Rows from block 0 of the decoder, named by matrix and row number. Rows with one number belong to one channel. Each number is 128 + 32 x the weight over its row's rms, rounded and kept within 0 to 255. All counts start at 0. Numbers have three digits each. After the name is the row's rms in percent of the matrix's.
# convs0: first 3x3 conv (decoder.mid.0.convs.0.weight, 64x64x3x3), inputs 0-5, a 3x3 kernel for each
# convs1: second 3x3 conv (decoder.mid.0.convs.1.weight, 64x64x3x3, transposed), outputs 0-5, a 3x3 kernel for each
convs0.10 096:114086126139141122124139185109145143134097122191126162145129124118125133099090078107111101137135174120112151098076163123168158091116127148140124114125102113098092
convs1.10 063:129168175141059088143121132109128067142108165076091118062169117159221119177105099128131202103101150091140146177109141107071155133103139101111146052171157187112134
convs0.11 098:117094115102105102146068139082122130119099098134116111169163095123168076095144148155108145151117121135118118107104097145140177132110095145115156144148144112120106
convs1.11 072:140140129120071108110089085199144099161132111108084118180171127112171078172146135094130123114126148144144127172136140133076119092140066108133127125151136126101161
convs0.12 100:124157164149141208156100095127131092103122109115069091146103151124134136138145165112149102144123128109111119125108137133099083133142122138156135101177161165155135
convs1.12 083:100109087107048110095158102128130150114104125111094139133138137149175121132130145142134142141094140076133119131123128097063124124157123135131135097155098097115116
convs0.13 094:095138128125106140057128118128066132107109112124097116191123142128127125140121173146088156150160118081128117153187150095108135074125113169164140160126142133139110
convs1.13 084:112106122115028091107072118092152165116113150088080125131157133147170091160151145095125115089113141135125128133102119107068107134124115123089139092155098171170152
convs0.14 113:124164129103189086128096119122130118134137136118119114128136146104177105119136123178165160099129047127134111095132135154131108125142097102181127119103070124138118
convs1.14 062:108141132154171136174175147117144128154098125124191172136139135099125097109133152114115135124119123124163113174151131115154148124149129120143123075135124089136117
convs0.15 099:092162101050089068125090147106121110082124134118114134100168151158139145144184164121142155117145122095154120123091101152102132091182158102138127166187145105153160
convs1.15 064:129117122133067105100083137155127174126138165122099154096125145109119116090151120124158106133087111140125177130126123110053139140077133108106141139108154144081124
convs0.16 109:090127143117101143172160140147119110148113134158105131156117090173090106169090100132102091131117103091090106135125136158132138077088108160105097142107106135095112
convs1.16 168:109069066119159124071116154149152092125151150143123064116149119116122086148110089164160169126143141127129149133153118153143136132146107110091070150124064127095061
convs0.17 088:141148161129129104112131110099110073112062111116112078145190149200134192204163124112134095151145114157167111130206118136132168155105130081128118114146138121117078
convs1.17 061:189143116150067102088100136072114140098109122110120147107176151118142141115105092171073161132068120173134140148114161110056116156098085120101132098143117145117073
convs0.18 050:129101138147101064141161147130144118116135127117130193139123155115155178129111198126135116128094119113104150114124134138158172100093120137149126132113120117166134
convs1.18 017:140152105131088172102130119069119157131086137113136137155107174104169143135113128097137151165125129102136133120112104127109060158113122087155092067093173105095120
convs0.19 056:090085127162120097136128200144125122123155095127104158121135160121168133133141176129121145116120178152152158127124131113118114170166120137114149094103129100148160
convs1.19 020:100114103101116144076106095155141154132117113124137095113133174152154131153158123197078159110151139157143150095127142139125095157135161157116111180083119126128113
convs0.20 105:129144164082121093107109113147139134116105105122115119130125118110137189117101110143132139108131123112105114153151165061059055118108114105168140070084092116113121
convs1.20 125:129127127048038025108113111122125124097063098138143149132128131020036060108110108127124128160187190093105117131135126082113102132148130131129130104102119108121138
convs0.21 083:132137113164157130191102017124136093139110112138078118142157123103116093179079104105103084130137118152113107094085067123150123160152147126113109149155100170147089
convs1.21 050:152109115090075089137125107123111134131149151124104136117166079143172097105143080177149142089081131128169118128108089097096132136091101127107144094108133100127140
convs0.22 114:098111097104079058129157198152125137158127121160104119183147130148113138143168131168136149139142158156126107157129154150137136115127120173154156148120140165120082
convs1.22 193:167178191151165087116123086159120131144114110146191160140131174127149147142171116104108107143134138113143179123111120115136125104130141145139138124108133148129096
convs0.23 084:105100093134173085135127164126130154123129097139144142159152145100108134128126097089096164126111092134106107093187132114108145118112112128180149130157071136141131
convs1.23 028:130093124100082127142106113122189134112101121110134146148148129073106111086149163123112127095170151104085143116116105116061080157066076142142119163083120060167101
convs0.24 092:128116116147135114153194132098116117133151141112141128110125103142154090201127109143127139137118150194137097125126095083129100169128135095101131134122091128154126
convs1.24 052:114106034112101138130106060116164155139187060175093085143140113116182135144120124116109169083088128115136101139116097138048141121118174125129140103173138130155093
convs0.25 118:080108120090192149058101154119135126123107128122121138119114120153167138221094134115104113136156138154131151125112123164133109205164141113118117125161143124118117
convs1.25 076:128121109196194198133125135097129134172147129126152128144185168114175175128134124160134162089116162136133147159126158135191206130128118113146105098131071132129126
convs0.26 088:118023073121102162114104109149146171129116093138126134119161117138139168136111162118127185124117099131140115144173114131165102134152176144120111129162137126163101
convs1.26 027:118157137117097108167210105124121116041104140046109118150120139106143129143091160146118128070154110184156126157136132059149097140140099164175138091104126098081119
convs0.27 109:150129105157118112148129108124114112132072117098100105186126125105127109128082087124125111121139101130117132128116115147143086169158122182117132180141120054094099
convs1.27 081:108115148110083104133103131132146147146197112131141157094130065144163127121114136152082155102113172131100129140120097112112149118102090135137101130164186120150104
convs0.28 116:178139089140128111077101149162126149147138116130134147136175114172130089128134134112162102107116138125132103129105113095196157120132134153113120123146098118114137
convs1.28 049:100105109068147130100098076146120155097114170152103132111107112100121145128145215130161151150122127085086094128093120155113077204149090113109112106107108108150185
convs0.29 111:176139116119139125095099103151110130163132120127122147133146140191129144142094124090090118135120106145106133129127136140119132159105122124122136147110171139134138
convs1.29 183:065089110082147188164118067088113070124115096115105077113104132097135134097143107162133145120078125101123100125140126123090100123114123156157118111160110093139119
convs0.30 113:120119141113126133100109109130162100122149165126146096115089114127128163124172114119120105089157100118090107115125132126173104119189142091144089111155157125109108
convs1.30 074:139162122199214117151136111141099137138111116138119126168148125151212119141083120142111147088172115124131150106137136148143121146115132073112121137085130113130131
convs0.31 122:129151100087135128125097115115170155129157108113125126149176157129089086116119108156148166100092081121105101114120120123074100123106114128104143137157187132124126
convs1.31 093:145136131200209209168151147123131136143110093147160129113122124137177162109170137115111138149137146132127146138137133145163141112148111125123120170147143121156139
convs0.32 105:123100072174206191118102125109127116133149120126106125151112144139132121164152129127175142102111110129127136161164159080061066130152145153145170092110107175156181
convs1.32 146:108148088085067093144167170105109118138088111105098148142090144111064067086131105118123124133144150133088135131152121113186162130150161138142132109118103127103136
convs0.33 085:055100104092127114157152112091107121102133090104125116100120151122097138165174093144130114129113109124140111140126165082138136125142114115135154122171184115144121
convs1.33 056:137123086156093118116087137146145138084141145126089090150191136135171085121140160141071140108073143115163149158102149099074142167081130134137120123163120136121145
convs0.34 116:106117178149090127150135185101131109125142082134158084131133106118141101126126109106095080112158117106113082150122104175143129106116097124104102114119123118128078
convs1.34 173:052138128116167121045112116152113125117140115169139160129117137114130140147170123191136163198140180172147130153161117196152129158107121169116136110160130121126144
convs0.35 110:186136085139146165126163215127089096125138140103152145150109096075098124068107133083105130137120133123119084108121133115105114133124078158126156147128103151144108
convs1.35 157:061104142118150152161105059154097158130153125132147079086106142106094123128151119147111129167143146119105178119118107102154134117149135144129114142124171143114110
convs0.36 108:117118103143160109086074113133133120132121124117156140117119107247171202097083136112118105090109126133124134117126107184206197110114108108113108095089073108161130
convs1.36 130:088063111021000023129133133113152131099119105132139127116099119126182110129145120174111149106085070129138113134119116129108161129117125148106104141149136125125130
convs0.37 087:107081069144145104149116098171114096141143101142158165123118115175091163146125161124104088129119147169086128124128065135144126143117185117108125141138105130157127
convs1.37 047:093123093111143155153124152192113121083201126075132152098172159148217136157085094137131165056074151146152142148080090122066123111149113109140133172112202110136129
convs0.38 113:128165143168101117148151169110139172101127137123133136145134143120154151125143117109128127141127141132123104144151103110139126126144126116126146113160136132145098
convs1.38 166:018069135177164102126107122107106115167146117081109174150088115112086137073164099204153107150098127148141169167166165132138159138148112143067091121065155122117136
convs0.39 111:153165101124155144175165173178136156160106108176134128177138154187099136153122149172149168199139124164175143155150127164144132102151150141120150173135130142105131
convs1.39 172:132147109123146196142146133146131149139154078129147148081095161202123103171159199163106160131169140143188173143177135115150129141144147123074108190120085117166147
convs0.40 093:059093115116098117126175086130141097137147105055135112121152157146107140142214175130154126158117153128111075126121121126133164133131182153119131106147147130076110
convs1.40 039:099133121119144151107119136149126112161112116135129145065202136117222109105142151123157126108069110115117137170127139103012112105106138128100107148154104117102112
convs0.41 096:105104158099111093126129140095115111121109105137136089158183133123163125116143115157094102130099090163086118170115081111142154113154138156127111128117137064100068
convs1.41 074:180091126099053118139117141129101086085147120162109096114119100138161109152140136137116110113092126129121105134121150129063115143121147097118110110126111150102103
convs0.42 104:133103185111061100128016144122101118106100130108126131116102100109078074097099105105108106093112089088110098127147149116141128102096129131149147116088134101119137
convs1.42 117:122065126130060129155038123118115148039106133101083137115066118083132139120093125161130144125139113150151141121105127129090107130117136133120117120055125115132137
convs0.43 102:128065116160070117162078123139193126119138115132169115117071116081077114128145108123167119097125128099187114102161121113182116136222107137132102123143119145167117
convs1.43 126:125053120125000063126055115128141112128106117133072127125095091142065107121083118131145136124145126137104124134140113115138106127138133121152129129173125127148092
convs0.44 097:126109118098100094157162096112115130090121127136111140117111129169127102136168166114096151108151142133096146159129136142128100122137146185151116137116131159109195
convs1.44 082:131092133133055085131115136180102126164110122148109108132131165141171121123120105117135131088102119156145127134114106143057126177084132111125111105137137126110135
convs0.45 115:163129098128112085119159096107098137146137176142140143113143113196096153174116153081096129124133105165144114108112129165093107175137119152138163207139145126126114
convs1.45 123:114102158105087110118067109137108135166193146131140147106128155105099132098090148102135094100127085088114110160131098109092106129121115147127192155153175145166151
convs0.46 111:120207077148176089099159114127111144159134118152126164114067129163116129112111163115112115143119123106111116129111132155106117112089151140136150118100123165110191
convs1.46 127:121123130139136160124097124166147155135161128148163147127115137099094129109168147146185114106165125129121094138100143146122135089107106134136133099125138128151138
convs0.47 058:136131133169122130073106127177155120059135133111102147080150172069160151112158163085154139152129115147117162222106138221126107103119114118175142178147118121129094
convs1.47 013:111120108064123151119145176157098108168085089165106113104159155068101121094099112136137109135117103144145137108134141082088116101119131109182078170090087098050122
convs0.48 098:132116167156100126126109156122105065099098090114129124183142121130138156106189193139116123151145110154135107100138164155136111117162192107137135175139150126133160
convs1.48 064:137131159135080105129142165148117138091128141092082119185139135146174091120130123127111125096076135094111166146111114141074137177125143111124122148154144159154115
convs0.49 110:091183132087182162148129132100147124123134138140120112095137140205114169083127110167152146144109112104144117107106186093132157138125136151148144052134153127104127
convs1.49 038:102116108133143173126152055119134139085136112141147061105122121111133054192119172125123128108149111082128119146120126149151136197161093117126147103133165123129099
convs0.50 098:177199194069106158198203161153139094142119119158128157128165129140135145160143147145128124148118135124107151142147135141119120120091124135126071139119117135107139
convs1.50 214:070048047110156156122102128109122120138117127142105138114150096132135106135122138126172186123152129140149151114176151126152142136125150138148130149154103169114136
convs0.51 111:156107118057226139104146127116134128170111135167107124145164119167101108098125119104178127118178119148149128143151134127132117188123125144102121170124140124163141
convs1.51 056:117063148165144218127181154143148132146157180134167144126138152114148145138150127169138146090162150158133128151114126096183130161156121101129096151127116119133151
convs0.52 088:095094062105100145119139159098090168138099109137065105142107088115147150112141198119144125102149112132131175097113145156114107160194146118108091097138171086171192
convs1.52 048:062138127102124130124112105121111127086130118087123145191158122198197108111146117179106115117068104133139127147120114109058102137090131114150127132115155133123102
convs0.53 102:187087180152159144129066106109140143158114127104104123135136131119136131099133146138149154115134113130133098103123145199151135167109086123144131130153142151117152
convs1.53 153:113155138144106111182155116099128140177112059149106136109129128147175099165114067164123120147115110118101143165156123128142139113121156122119114109102137142112121
convs0.54 091:073157084129117120082135133107154164143106104129115113119162091182137099102092110116186135107122140126116123158078100079123109145112115193173065178114136116103132
convs1.54 048:138109128118091115164142136122126134115140157113101061139135123109139078160137088142146142120118141128118138130121110132107144093096091110119139136125178056193072
convs0.55 102:123123114102095114102143129136124139084159161108104126143120171093182180054116135157140121105085155111102115129122106108107119130120124136113123178122080072126113
convs1.55 048:118193132151110112130103133151117093145088099143156058104189105137178080125161107104035186150092148139103109153044133137070106122137146150119099090166108130143103
convs0.56 090:129134133112174090134120085129127115137131082158128124069178121101129137080136133128128106135114135106121106141090135094146178086120095123125141111110122092075100
convs1.56 064:119135163153041076150129142158110161134131156124130141113117107140211065129130139113137132108076164119100126164167120142060129122092102156125140086111152131139133
convs0.57 098:101038114078112107122141166119105143108143129122152142136144125174184130133121116091103141146101113116144155148087104163156157115135153136064152092125167105110139
convs1.57 078:134107135094046119113095122135133135148157124140133154132157114136179108122111148156126133112103126137089107161079131126050109127096118106098125134145160133095120
convs0.58 095:057128090105148125163124122122143092114127110165116100125145142151124117162120070049118144126116136117090095192139112150125123112123116107086122128118172116098089
convs1.58 073:125101087075031066106116128120113161147152143131128139103170144099172093118156131134095158101118159107112105124134148139070124122127162126128177058166136125148102
convs0.59 097:135190166127143114126143148081116121150092131097103099108141114145129141167138077074107121120093106108139125079102110126178119161145115057099128120116114113109085
convs1.59 065:136109120129078117151145125136136135140119125152084106129144118204188153121114146145126125126080108178100108085117144161076094112132101157121171098159131141108143
convs0.60 065:150188097125099117129146077192089084141120169122111113123160125117159180104128157154094161132100150117116127113132108130154132121105108114085127147073175122115113
convs1.60 022:121136124133162132169122121111141121137123108098026165129132107132126078119003116131093149097051108128114145150148113128135145080212136142107128107106146075184125
convs0.61 096:120124086103107128113091151104148141132136198101145147158131090115116112116138143163135120093122148087147115116149158114085092152146121097167103152142147163153099
convs1.61 061:145116113135065110138082155097091093168137139089097138103157108116161112156102142123094172094075117145140146127127167140066096190132133108116182098125175147116111
convs0.62 094:157053095124107092106169133141152108108159093071126088123115169163114130187066081107107145125141109054126187119191167091160076136131155123152137111147119113094129
convs1.62 055:066135117121096115180130140097068115098112093105126120116157144134199124129080088152106160095119129143090108111138111120078106161119137108100125124142127073114148
convs0.63 129:128087139107155136102118041137150120119144148107123130114137122089134110117124131136158126122108101112123146140166121143115092154142139119164133132108113111118161
convs1.63 202:200090106077104133141191160121133110103131092155132130133150112103144160111106131104136099171124118174101102096138130160118137150108137106148111122168116089107095